{"model": "image captioner", "dataset": "rendered roads seen from a driver's seat, with toy cars, trees and houses", "train_examples": 36250, "horizontal_flip": false, "tokenizer": "word", "encoder_drop_path": 0.05, "encoder_kernel_size": 3, "encoder_avg_pool_shortcut": true, "encoder_widths": [192, 288, 432, 640], "decoder_qk_norm": false, "decoder_dropout": 0.1, "decoder_tie_embeddings": true, "init": "torch_default", "residual_init": "none", "nesterov": false}
Rows from block 3 of the text decoder of a small image captioner, named by matrix and row number. Rows with one number belong to one neuron. Each number is 500 + 50 x the weight over its row's rms, rounded and kept within 0 to 999. All counts start at 0. Numbers have three digits each.
After each neuron's rows are labels from the 100 texts, of 14976, where the neuron reaches its highest value: "tokens" is the input token at the peak. Only what is clearly more common there than usual is listed. The data: rendered roads seen from a driver's seat, with toy cars, trees and houses.
# fc1: MLP up (decoder.blocks.3.mlp.fc1.weight, 512x128), inputs 0-63
# fc2: MLP down (decoder.blocks.3.mlp.fc2.weight, 128x512, transposed), outputs 0-63

fc1.452:428399527518500545504441451448391492573456453498473390505524443485453449540480484497567549522538503442500430534524475464533468450491543530471401464441463448513577432510540518375474514569442500
fc2.452:512451470637522486536502525507472483514502462534417514432522521444491537552430534528538448499507535522486572509522500582452575522477498328527584385570549472474535409489541531437519586557572462
tokens: "a"

fc1.142:483530527396498471564488530486554454517504482431505547533500522512449497493470460570544508454477554475517484473486507338484477592517452507520520436619507557471466446472522522424457558531419538
fc2.142:484513540472537506555382492504541462518472382497482451542477574549488439537561483500458475538441521480488421455570524500438478499510445498536519506506542541491550510495471460463574508582484518
tokens: "bends"

fc1.469:533530502474505499538560545467517451451416583524533437440565501412451465441422411493568475529501587589409522549515445464468582398447560510505507532480504555515541455484510539469507509526501497
fc2.469:581517494482511468479529514435507513410440536462511407509580479478527487518529498584518411509582530569483447460528521535433569492478546536511445506467432415426532577500524498462423469545386565
tokens: ","; "and"

fc1.300:533538564548461597481528559481527458436550487407501509481502469523565530537527432479408525535465551484491453467416541409515600563472495465592389473446480492524461510559463559470474500527439453
fc2.300:523513461562454527509462535619549505487507488491497545558529496407567450459506450518430409494488505479474495511447498461481497525464546383480491484531437502576377488592432483496576470502499498
tokens: "teal"; "and"; "white"

fc1.122:492530505470611460478461466516417437498521445553529463586471536536549504460545507488535535458448403518473556454540489491457512454435454574504516390469445522440538448544480492459510582530485406
fc2.122:467509443485511514576473446470427483474545503462503460571509477588543539433515543461476472535470523445505446466471565517558503544460562470538525494528496538394415526506570404451534571526392461
tokens: "yellow"; "orange"; "grey"

fc1.34:452406465432533504528486535504502449469463486400485477488507521512540441526486423431416532615465546514462419448403415482571476501400468496488509518481573452519516524427424517489463554491506500
fc2.34:441457548566413483513463493543485510502465451394472507589447554521517563484611567469486525445512445609449550479436544528494531500568412507501546538537420407567539410547587459463592472522468512
tokens: "bends"

fc1.507:486440542594519490466432518479568490536434468543513495508378562434405456531446475545514600555539490518512499491512459444539527402462485497488461445569449539460487493490421473608561506427562534
fc2.507:508485470473400509484571471547476529516430459563520508552476523519511423542512480529549467501503447577430503425437515561473492592432470494544436475506489440457469454422496594640474504502517534
tokens: "green"; "yellow"

fc1.286:492451557554473384511501519606451469501509556593521531461520588492507526488507493492447456496511590503505416518514591520496461539447525393485573585516448542454509541449521438483555440549431611
fc2.286:427517508471492442454431567469595512502505435461502538483528445571556550414525498430373458583571526431472554480594464471481464501473536483515439585508508533489528498550459515502425475502476557
tokens: "and"

fc1.380:533590419508486473571434512518470454502547429437531478514614491490448519484569385438453577503467510395488461567464572417461523535529496467507497489515510521480498423495422562438442467468488491
fc2.380:500474489527548456488496537530506563559504410554568434506442429428470559483577543532559451573468532468508485532495488438474467501434499577547606534560515496490478471457452548524544393383547499
tokens: "grey"; "orange"

fc1.339:440498539487456445478443480524361500408471417543508502493582622448564504543511502485436464491652514510544371515357539452508458390410524456529501509576502557547502470459491484503477547570450487
fc2.339:556563518562445467444375476548539477504450490456489465511481518411509549476522459434470498521506481541488616485441541499506433544592486499519387550561512519465515450481511477510504490547538531
tokens: "a"; "orange"; "and"; "pink"

fc1.484:538479528484512487496510441473441492504478515481533514423525484530509533444454494572501497502492477523572459448507560500499464673415467453415558520469510455565498570435511503401504407485434420
fc2.484:525457541567468472529468585448463430404477521489439523404507435417469533429545499489433498547557505421451545558471569461450471525510437430445515499539441490529509494500594504488427439440481466
tokens: "with"

fc1.263:475578567462423469428498476557515483539542471541453611463496414527473418585501597516453541494507531431433466519531537602443455479539470603533518504421433445484495472501435503505556534474543466
fc2.263:505435418511575545480553541557501500464471468650578537495500414525627422497426480512474515519465507457477557416415527519468414507480581510436454514416491545466449522489523493494560513574430469
tokens: "road"

fc1.503:495444539447606444527517507447427534444473482476493509483534499432368503570471478584417518470466446435407436537565550395506477523537517498510434404466485512492417522568445514516493490491503435
fc2.503:493445474550632503465490614444531581544541437487435590415480564468520529474510535533507526436452507509555581482589389389480500445517545452550524554500502457449512481574504471480568500546505418
tokens: "teal"; "white"; "red"; "purple"

fc1.506:558526531421500496480499474529443490454617493476488411460442523431520548495511369522519596543467512519410497460565471536419578499494488539484566487448396405479543630499472509515541543496460432
fc2.506:459517425462469549489588534493455470464543597422550499612450486535486483510483464391525567547480526434574463560449504442547424457575488431470536539400492505507516441321484540518521489522481479
tokens: "right"; "brown"; "<end>"

fc1.278:401484526462500498467479492482550612506478472561492416508565573520591333402419465592508514478482513540523438524472452513510408432492580558493522453545500455446448517484557496530479532487517414
fc2.278:499509504510494501511427445467646582580447520512502496525375483535476539530529476600485586477453536624474479498474466511510534536553417500590508483560457455546520425446477498481472506468587440
tokens: "brown"; "yellow"; "green"

fc1.405:465374532472604501441469551542444497571504493501510536454365502531442431534530412471559512464487537457549556493526482525549464423538579445438490495560352485557547535551514516473448431496527548
fc2.405:522411542511496443486505535495529536546609573458466473422524417510432496474527519489506454434536458502489457457525519539529549527427549433498540487593581579526511493468530462485450582576534502
tokens: "tree"; "truck"; "barrel"

fc1.197:444465505544553478504419476503457512510510476583453464526591472454471409491466496448519540450481437515453530414419522458484487483532516540402451462394502443461403591571450581462483436610534509
fc2.197:530434422458526444497470576470436485505600460487571490537581462458506590579550492485520503495524517420546426484571551507529485570417521500512437502474440524511495474345577482504480557547565446
tokens: "green"

fc1.189:490488550511501506515570487509483467545564562470542478490549551463489476455415412491462515480433470506579556458532565409484527546499453545456580558499393578581497568432475565522496476519413437
fc2.189:512464564445497526459499570510501568447548442524523612456462521490532556564448485481432384465500537528482496543505534485467509593508459529477511484556425509528591501434550531405531454507481437
tokens: "and"

fc1.461:567458409584411513481527423465527445580509449513637533477455539516484423493461659482510569480465590485418447446559509572546510447521434556475480537572423457477555509462588467499547449476513489
fc2.461:483511546471554527515545425489524543469486413527499458434511429557501433449349555484533520556480527497466461465577534519486442534480475518456513574426413420575538510502535500557422439384486487
tokens: "with"

fc1.150:500556547477514597551464521506532581479419529626455448547515564571476493501472516500468413543483513434388499568498489512544502545522441591440499503563505439519596465421570453477533560514404540
fc2.150:421487491508380532523533539501522416455468451558489526431481576482484529554487485540460469477561618497444498520478524528595491476461645548447504478429535435486499444484455545466556579488439513
tokens: "brown"; "orange"; "teal"

fc1.23:445496548489478545478498527484429502519484486534571485462505540536544488391515420440498485458442522519548576507460538468461447636435521498482549474507525415539553569502483461487471557468422379
fc2.23:484471488411439492544535603536475420421518484515479585490525551477542480490512530402589431563581500515510505579468523479495477579404503431484564482489478459600435569473472516425529415402519534
tokens: "and"; "red"

fc1.337:493544515548500514564487494451435501388523476537567397496516599461462511530528415457420600485604501579486493433533576486510474519537473570526523542516455502467415630573541577545534470534624551
fc2.337:486488455475528474449589507494437510515511474529478463486528403429568603555553456485453518494477543518516435422477492475488518576503488501532548487456544494552440608498517569490477506594543406
tokens: "brown"; "black"; "blue"

fc1.413:544526467549647440428457399450580568566565434481534537441480529584482370427509504453481543577481503477467469518506535462595508571495395562517471488526482510499509469452484510521548467438521491
fc2.413:440528539545515438525478501509557492491441452559475478576435496522480502523517538410487524558481408542411454519429563426405506574486475527574611582484463524525449475475490521578459511431561509
tokens: ","

fc1.198:480431486521482427477455487543583417497607432474543518433444605448424479475560437468508468581394485479472568547545468462651528493413456561532482545503488414499541439571488486550508507465545455
fc2.198:553443503440595484502478483417513552402441395482546556599470539619559524551453462442587585602439452486421483504494539426478497475487514546609479464465509478496442524518521485482496523399563476
tokens: "yellow"; "white"

fc1.36:461561528536503485615461546579481521545471489525515476375473515516448532399540445497541559490536608456409524502502500525556429453460515502559471592540503468378503497565474563461463523454580506
fc2.36:515470502525464522584621512424424573503523481497457618469523504486576526471527423543431530548575556545432545482512499465583524466520452543549478638519492428471484496487545544385476495476440521
tokens: "bends"; "brown"

fc1.505:535543489602405442575491467520514455505410644420454472541557540468532463479569513421445533578486488499484450469512488425535473455496579480524452529558529471561484431524545435526517534504573460
fc2.505:480543466477505476550526391505524489527521424495548570506590475385595475430504493523510489474506587482443465500466547639499507508468486603509401399487326504508528474554443525531536482488531493
tokens: "red"

fc1.56:501446497449424517537553534487559495455554553510577555519546428463534477403475517514356450481488552402403456422581472501515464429506490548527518474521463465506580541506527549440461516519418571
fc2.56:495533509482439577558488464516501479554521521511526442513480562554515463589510615444460481525481481578521430437465444534455491405564545442519516569484526401456413534558527414542540510545465445
tokens: "tree"; ","; "with"

fc1.17:405503516543472461543577459590525486491446449505572522487377518448530582539590518544519517531481483533556483450567507493491548521500573494416518497555549431482527520496535498566415470491522514
fc2.17:470520489441469449449530545431550553452447458509493510542414533521440458531488463634520532606500556532535484481508539521585540454462605392484513532468477452449559436434533494470444501408426590
tokens: "green"; "yellow"; "orange"

fc1.229:438448556528494524508522453596518392587455442522444544486518482517468554445422524535504521560523446557509474447444462430360536448531557443425517477533522491441461583352474517456503513464567487
fc2.229:398505535453445441478494428513493437534432442492487540484511396532502518549489436489497488466498449443496496500477538437504480498624471495444431499471502511440467483457489507463685534516493551
tokens: "road"; "bends"

fc1.181:433521447542455426529469509476506478549482455548523524578480571421368442621598565496463459544542505499466484475514499475486473401461413608421516464506553529508446520464449465667515511570561507
fc2.181:480579545573450542385600506455489577522429517401540479570480438467411520522456468581509402517564501597537558459503497574532518458491380474551544502490462491531492507552508505646433476543599516
tokens: "teal"; "white"; "pink"

fc1.103:449556462529496591444509565548549513440437475450542420537483470440479482432495471550451502505408493511516500608473472487545475476476547529430519513580505406488488449396567459553437510526574604
fc2.103:438476470538441513454498518490487560531399458432521458499526507469528518510548393567423472383486550516572474560452515594552485470411449513467502496542428387498477462491582531424473526506468511
tokens: "red"; "teal"; "pink"

fc1.385:491542464481411491478472568556518521449580364523534415511484545497444456509570437582517470643492494505409557529486506452493516555500512580565535433436454461530494435584521480591537496532488466
fc2.385:437539498556560418486546472502439488470580503590546506485535492498610472458501495466474557584472457466490399391502511508435476513554471510527592613483466456535424453504528522492511493475407456
tokens: "tree"; "lamp"; "pine"; "truck"

fc1.290:467513509594545531487546458455465448427558422508491544523549521602464550566390491455511432538564578494455484531529431546511469498487393469557521463510501610540491532516485516465534488457509495
fc2.290:582567569525637513508416514414499417459538521425488572479477580481514521493545512519436535549488491418468502476506465548522514490517466496459553469512517523482509455559604460490437505459450494
tokens: "orange"; "brown"; "black"; "red"

fc1.496:415539443594536481500441629498504474519532481478455515465469485593535570472541484441509558523474518465488480514504538477663487594440535539485505560465494484455516444516462520502538413456542495
fc2.496:509561474506557535521500495433478594410459535534431548495625594413565496482579548517512478552547422477477485499459521559554563489477525558478449525500490503581420525462532529539519432536499475
tokens: "bends"

fc1.510:543586428557445452543451574516560416520477459441525448539496507464422521600513537511549465427566515533561549547416438444579516539482463523560540450469576545509474535492506486478487514461522487
fc2.510:513596479550444506511470460497492516480512572603512554502563512479422500486487581415483531454527409456507539478521443503507581464549473461441480481513495530540375658462596527504457481572459476
tokens: "a"

fc1.447:456531496414470528468451481517556445493519521500439484566504534587577501468432592511432415468459492497530499580559516389412460435408475527466577482448504495518453483432488538553528464615482597
fc2.447:585498573424494518464469538418422421572430491481523516491459569470489438611473485476472513632518597428559527423516448422501572457422571508454519525448511503464462524595493510451535533420522507
tokens: "road"

fc1.419:544477568547427473580514576426468469457468558508572474498522408476503549476421572435484575478534616555587563475416516454385585457487527475486498475508540524554472549595420542521479529454482469
fc2.419:546515530401495488481538539501498556460492502394446462450499500535540467480499439452461460406487507589523548517447480479563532442585438430447511596436462559558502469508380510496582458527451524
tokens: "bends"; "red"; "and"

fc1.179:534492483461500586475561526506551533529506532490446426583428486529536439524598486469461429589484478470539568510490443481497536453586573481459551556566503504443416435456529437590499470536444396
fc2.179:504569504424495557434530467584444444621520461469574544438401512499394445469564491403474573486552499540540501542486486522505464576426456465496508631516498530514461393501454623440508482485501469
tokens: "black"

fc1.273:516486539476539481540492568518519418423444499557510594528441390531470468464509473537503454455483551382416515444539463464425469597408493565508489522421597431465439514534546552548517547405505543
fc2.273:490495482576494455470420468474459622580507660499471513574540484515485401468535546443535499476495478530488528534517566471452484496452521489583509513490444436431431535535428466545553558471425410
tokens: "grey"; "green"; "tree"; "car"

fc1.421:557557528524503540539541405507661599489540408605445568590496454433565440417491470504594542537450566481455557467517503418441456499479460437496533491578504529502399552527433530453478426485531488
fc2.421:527487431461450522489475437576531530480520460490525568470413554599503499480538556517419550464440514518510482470514522491414503498490463504640511519514532616591560488524459438460464399510558472
tokens: "teal"; "blue"; "orange"; "yellow"

fc1.511:415462608572483530562583534530551506531452472502442513524508530472505569458447477504541540575505532524479542512582542440449539508479518522451478537467393482588478438504507518393573508553578422
fc2.511:514533616488511486519538547511408519513570509485472487432514633476553545481371519525443439495553535460524513516505518486475573501569429525415507472461481553547542546489420610489492425465553440
tokens: ","

fc1.335:500531577617462528501547618519517541465483512466484545455470433500515493471505505571544529532559516569590497474488565516475588515552530559452561553505437459482525523477533473454476497536499555
fc2.335:545466539416528540519530557531528448475489496530458538480504480499609494567510472442523516511526556550561548445575604527526596463578456498432450579384557545521525482537477494467461473452576479
tokens: ","

fc1.249:613540529479550601459489473548551368515529491359464594504490401521486484458473539473411554488423406592501369504480478408438514567468532538462538438462474564540571536434482475501570493493558496
fc2.249:536521521512524545434547529440480483536434538437443423421460472435445462519539479492493517494434527454554503518426408433433479489541484517445399498464390515502468495579518435538535505446444513
tokens: "road"; "that"

fc1.41:463457490503479466432496566456487538504546437494507570490519572530566464508498523480410481535495571480628567553455451366510443515492437420525373487445443497513516463455575502549453431472471535
fc2.41:539559468521424485479598515591507517467445516425409470550472566468513453520550423496570582532459499568508437471433530470563503489453570433449564527536501490450467548519453513477594500555525559
tokens: "orange"; "teal"

fc1.320:560491505528482480528584485550555459487530547437454393581467542496476476492504485416409501566549508557496584458495494513408527575483491535555588498451593467602567526482515468571538522438431433
fc2.320:428470518545440528532613484466428508515486516432475452499537509451532488503491497481564479477448430584572510488465480505457516505510548463496571492410488488496530448553520455467490466487475549
tokens: "right"; "with"; "<end>"

fc1.241:510502557544539537493440446535473559501444452487451545523518500407420515580620535469501472539480425505529443438540553416620479503578436551483588491584534443497465440439546514469486507556443494
fc2.241:494492510518516508425448458453444461488516543593545470552598577458436582489430473474510516414471456480463601503525420647546519413549444424519483573464528482583645428432554515461446510555501427
tokens: "yellow"; "green"

fc1.117:489518467502632567535459490448496467470515440513479461531409488462500438398552472522443435450516384522468433582571455441493473487502531508472502530495522547601517465476491504476493506547500401
fc2.117:398413430470533553444508466473558542530455521491526513462499508517508528490500479494425445437373532465553512509411503462570460490457574473500467499507465477434484470537498573426458567577601547
tokens: "yellow"; "purple"; "red"; "teal"

fc1.340:513433498511517520593451452480439480466541514553522482424462528465496469427470458535580520428451492536482455508446480534507555460528551501531577551511564552457549567561514544531557490459477490
fc2.340:564559461488393482534503561452508547486507556477587487541599513446551469447497467553478463555492560485423564479410437503467506549576514519538556565438500544475619461570478472536421545554422418
tokens: "grey"; "white"; "brown"; "black"

fc1.352:451493480432457500422445446450541467462532420541589417507477543562522419506489519477538566494494530502502529436474555428490585505526549430482561594388509601500492508483525510529542481482480454
fc2.352:529551463459614567534608495528564537482491622407493510468440422527471617408547573502444489511439508489508497554473490605463454482595565560504580570484469440550521480418439462484457402486495455
tokens: "brown"

fc1.212:407467519500538577529392542501461558469624447523475590454523496470493542386431462496535489452556528445452431415525505559539547481441445479496483505445466530457585489556502401500530490419505497
fc2.212:492527433588542426461416444499528516448499534511428515528485592510544490422527527493466491439487571494477511566453583567437560508469407497497497591435614459420467575495535450573486388497499446
tokens: "bends"

fc1.193:468483545516552436646407521468409474474564449587494481460535512444529447454507472470470431445523460460507478550577567408448448501554486446435480515460493454439392504594460568514476489472431614
fc2.193:514418502629566510445476666437512491539478579486494602486521510561494479431529472467559475522436562457471512497591443460548434513473562463661460524494511521449426450471412497505534495485456506
tokens: "orange"; "green"

fc1.64:502493397537544491495476512443423470476523496519577501555472494546509500523605374481443417516581514522527576557593529558464542540511543545482489445519502421524477523543431555540486443504550529
fc2.64:525407464550441507390540382454406440500461499478560508531450549440522484518511483382482548430480576485504512458546451452505443469507568535469454603564518583449430447432456494489538461565569434
tokens: "tree"; "left"; "pine"; "road"

fc1.186:543531368450428494549522428469483541485513415522493438529502478489630490458521508513530547519416499536489501559464467452514477571573495469508490499457439455482490491442441454495464463515597538
fc2.186:579532440465452470455479453619504494451539503517444535519503391516559529553475601537499517425497514477527461466449498477512432470569398508558568651537477552516456453522519500514453374505601541
tokens: "teal"; "orange"

fc1.7:517545492543430504603535454566540553572491548514497478429476524467542471402523566521457577514563417503431459414524551629590539574489509490492512553509486538443448516605471452541596474509486534
fc2.7:463476567465559533464511486445558439443389457506578578449471486563600475479476473520408469537554507509487554508562470558545431497473454394456576516475552516458491534468475474555439449482482476
tokens: "road"; "red"; "bends"

fc1.68:560539487544411508456559469447495472423440551518521423517488477426508567506455473494439470447449533513553505484558539525519544516421454450559593548400478542448520486606480548476410560442453546
fc2.68:546425484551559473503540503537583552433475544470556439590512485440536549501481440551505424471467511522528509503498479515421449444495437523504512556388466597547435493534422587496546535541548471
tokens: "and"; ","

fc1.235:533571470500622482513525566485465456540481475483507445565526526482557471492562467523507563474503531481448567449488515526526512472533477550490435392481442440496552582492510488483510597471512453
fc2.235:554438393418494530581462413499468459553559568505559564497525476596534484445552604532500495518456485470495469479511517503543501486535551463540520488464442397537532463413512443522495468497469423
tokens: "green"; "truck"; "orange"; "yellow"

fc1.104:449490486480532504519465487531517493444503536503538481475433524486486427557507442479524588461575543536531521476498506458473519508543487454511571533463425463540496428460469507567514521522397499
fc2.104:532489505592459509530464509597499390486466519586616523537543562373473591552531467534531512466419545512559554489505560525501423492457469489448389448532430453575544503538372451439554585587515428
tokens: "green"; "orange"

fc1.446:602546493451467423467459509567479547557481611559537518516343506451379449470435514517445505447516530525490558473557451436567548509475467476517509482500504528429524500402417506499527542458448503
fc2.446:509516487474500580502528566519427552544439576589476418471445433509468601507543498500472500469415439457524603496466518512501447534496464440385572455524488511466472466488545435603494576509435463
tokens: "grey"; "green"; "brown"; "car"

fc1.79:466448519489488489474459504539516433533493519602477462594479489545468462467512449514502471479464580498467520401535490448547452449510525460544529460482431476506598457413466542476521478489525544
fc2.79:470562568415562523521551356559459477439437474480473505519524449525521584416522472496469489460550524565518508439474549543561430553411514429562525501517402468477528431428472424625427551546436452
tokens: "brown"; "blue"; "grey"; "black"

fc1.183:494461532579566444473485507624483501544498435475484537440446531487533604478507521407512375522485533533427513512576523382493484632590510546530554534528453477527452504526432550503502441424552569
fc2.183:533457491558500506567415507636516425455489482580534539478542491463515441416556554509545468535508526388464550471557413470466539411514467507489517501417419548491475519579471539593462409568480536
tokens: "and"; "brown"; "red"

fc1.217:497541469591517422423481558529413495540526515541442504565542605458557519412501579499487522429504439463499371542507512432560469554565461450534473471536569464447446515487469602473487585528466456
fc2.217:555459449581427437428488508440505526467472371402464518609504574560526488449506526533510473512479500482551553537528412486424442531524528467565424528440409456427580588429468459480452515477529582
tokens: "a"

fc1.403:477445567524513636503482473524494557554530457519657441457542532508532464535430509519499476500500537506489531487506443491379531455517536574401449542440480554485529566451454505428409448467506486
fc2.403:453495517453557571498504464468533471445522614573507573445505507424455521497437601523476403458527467432518534573565594467461566548589476537443485514443538612456540519537464500471582444527484525
tokens: "teal"; "an"; "grey"

fc1.233:566522514546442479542523386517485501486529454498522576524472538443589462469465422444562500519411588488482541445526511503536493468493425467470531471485463485506399590449549522503513466508506379
fc2.233:455515531524499545637469505606518548559479439475502501508437552523576466488483510479507484517427522559481513451540579476458442526556439501536484519496541552523553545453467545398360425458562457
tokens: "yellow"; "grey"; "pink"; "green"

fc1.443:434552516381532446521529506461536460505519600446492441556510488460572577554479424477501483329496588476492528490538503549445585472474509451422545504493459460533489477460507461567433539516544450
fc2.443:522544532496490485508447548452535507596568524522450541437461488529339590502499535625475518494571483506545458533540548447399472522409466501469550574557526460504529433559425564500583442514478471
tokens: "black"; "brown"; "blue"

fc1.35:513476508530450449409599457492513475527531424452527550476464483431530456496463411522571495437509542522478507492469504494514472472592559505517545447484495511540532563469453536517483397459454505
fc2.35:538539462555439535482475590527462558431468464560526485533554519589558464468491444500500475464489499492468561477537537557538486516463430467409547414524483529530499502499481424354509525478558459
tokens: "grey"

fc1.251:485581547478538578525505526552493560380546467467512528467531513515577446517414513547552533450533405542507423533493480612546504558537477407487547481512454545462444546525530500539585468501604435
fc2.251:501498488428577433573566394428562509477445483506515496420520566569454477499494476573356502528485507535560432548462437541559459564529463447496532478484560497563586525497542537556488487500523423
tokens: "bends"; "road"; "black"

fc1.173:541586496516447519534513487445543411557534496445527500461429403548501454545500517457397555545483497413470466452554481510626514520481475502456470514570451412450543460533491487499449528473572451
fc2.173:553524529536525446512524480448652468455476397509561456454468456495523583533541546476441424536410439425539516520644518469484602567518483492481485431472438441461500488478435507534463494527504465
tokens: "with"; "house"; "truck"

fc1.342:528491517526480562496533474442491487559540375468391531523460473568537500507517437384504494520566467601515559505497408464510559497523460506444581541512474420456531475425477539496482490564418472
fc2.342:456548569412418530569465526531428462492529523487528592524412500613442554557547399502432488499502480472495460498568461560464568414523427464495508473408497519545534513468507499515588414478449527
tokens: "right"; "left"

fc1.288:536522495548495482507439553532428527491462446417475493557525510455515467483609440582539465484547482450602433589508520546483506440475579508504617499537529419533541541441428539424498470467522498
fc2.288:544548546480524488500471413403525590545456489519576514498551544506480513458478415478435478481501515560586427428557511503490475449460465473421448544530538538506514514497448494517511527474477450
tokens: "and"; "<end>"

fc1.207:524554433501536438548523524369449552456462440454549498479563441469500500568506480478500472512465452519557410512518460535434436431516500487564540444482509525553495548467533578483507446520501467
fc2.207:492565608560499372411483477452494553555480471501531414511468521571392526445562527443541489478412463503570505420556475546526422467498441519519476464484456449544609472457533502548430505493468487
tokens: "a"

fc1.135:490444453538509505444423539386465502492484485511496455546525452428576460524591396441509584493524545556501363475495550546520551480530562488561499495503560506513486521412454541542532470486543497
fc2.135:568456467458514525463462490493473512486493580449501401427506495417568542473492469503464462493504460553490469368461513451460584490436485401428497457515586487504558587497457521475501498474520461
tokens: "and"

fc1.298:392541388406578450515566524470509438545455518481534528521437544547435490441523471511450379398502530562501437417515590491395433552551467583507482533558474492514492463519497494478546520606552507
fc2.298:470470430382516493486426512436587466567354447562497543561539545496472560493557451500375560517495503434531446459536508485375540526528528522458512487507500474506532544432495434568494538585560520
tokens: "road"

fc1.366:512506528480547476510500517511506413577500425428544512416521510593532443441453570467423459477511540552521436459529458627559493404559516439450442510544441407449429512414491523447559463480549525
fc2.366:461474507431446472529535420410457561564476509578614435445534436507493442529475480487444472582412469420473470456536529479454443562541536490499513492473490517531524485536544546539528513425484492
tokens: "right"

fc1.90:475529589503470445428530486550458444528409448507506499474506482482513613488443524537397506429513438500447418435538509655435381485454550536474490415554497537475496527399427488578509425474530447
fc2.90:436494547480428495439496469460462516520446462529523539446495422556456548519460431442517524543496437492550502535482493443470532527472524541455565564469585488468435617538525360476554458434423488
tokens: "road"

fc1.304:555479465539528451507447528513481538476580447497428427553494472459580476460542494441521427527431556529484563386425555461485520510429436527437398418507515436487457621494476528493500451531488461
fc2.304:529481495453453420502473589446443524420446501443438501512546554476532492540555421510544587450491448595436524475526565433495506468483549397456493526455502534514430555536546484486552480515638496
tokens: "teal"; "green"

fc1.148:484472460564529473518496544556482428609511459443519572463474483553531543479524495433509509457571494434450471490477550595418476518542530462503479537484408542501584516564545451547463510479450427
fc2.148:425457484513507477535445491539571484442574531515513532467473445540535522532511541499444534578483569457473523510494474409399567575482511460487475593455485539542533579592426455429497453618442529
tokens: "yellow"; "pink"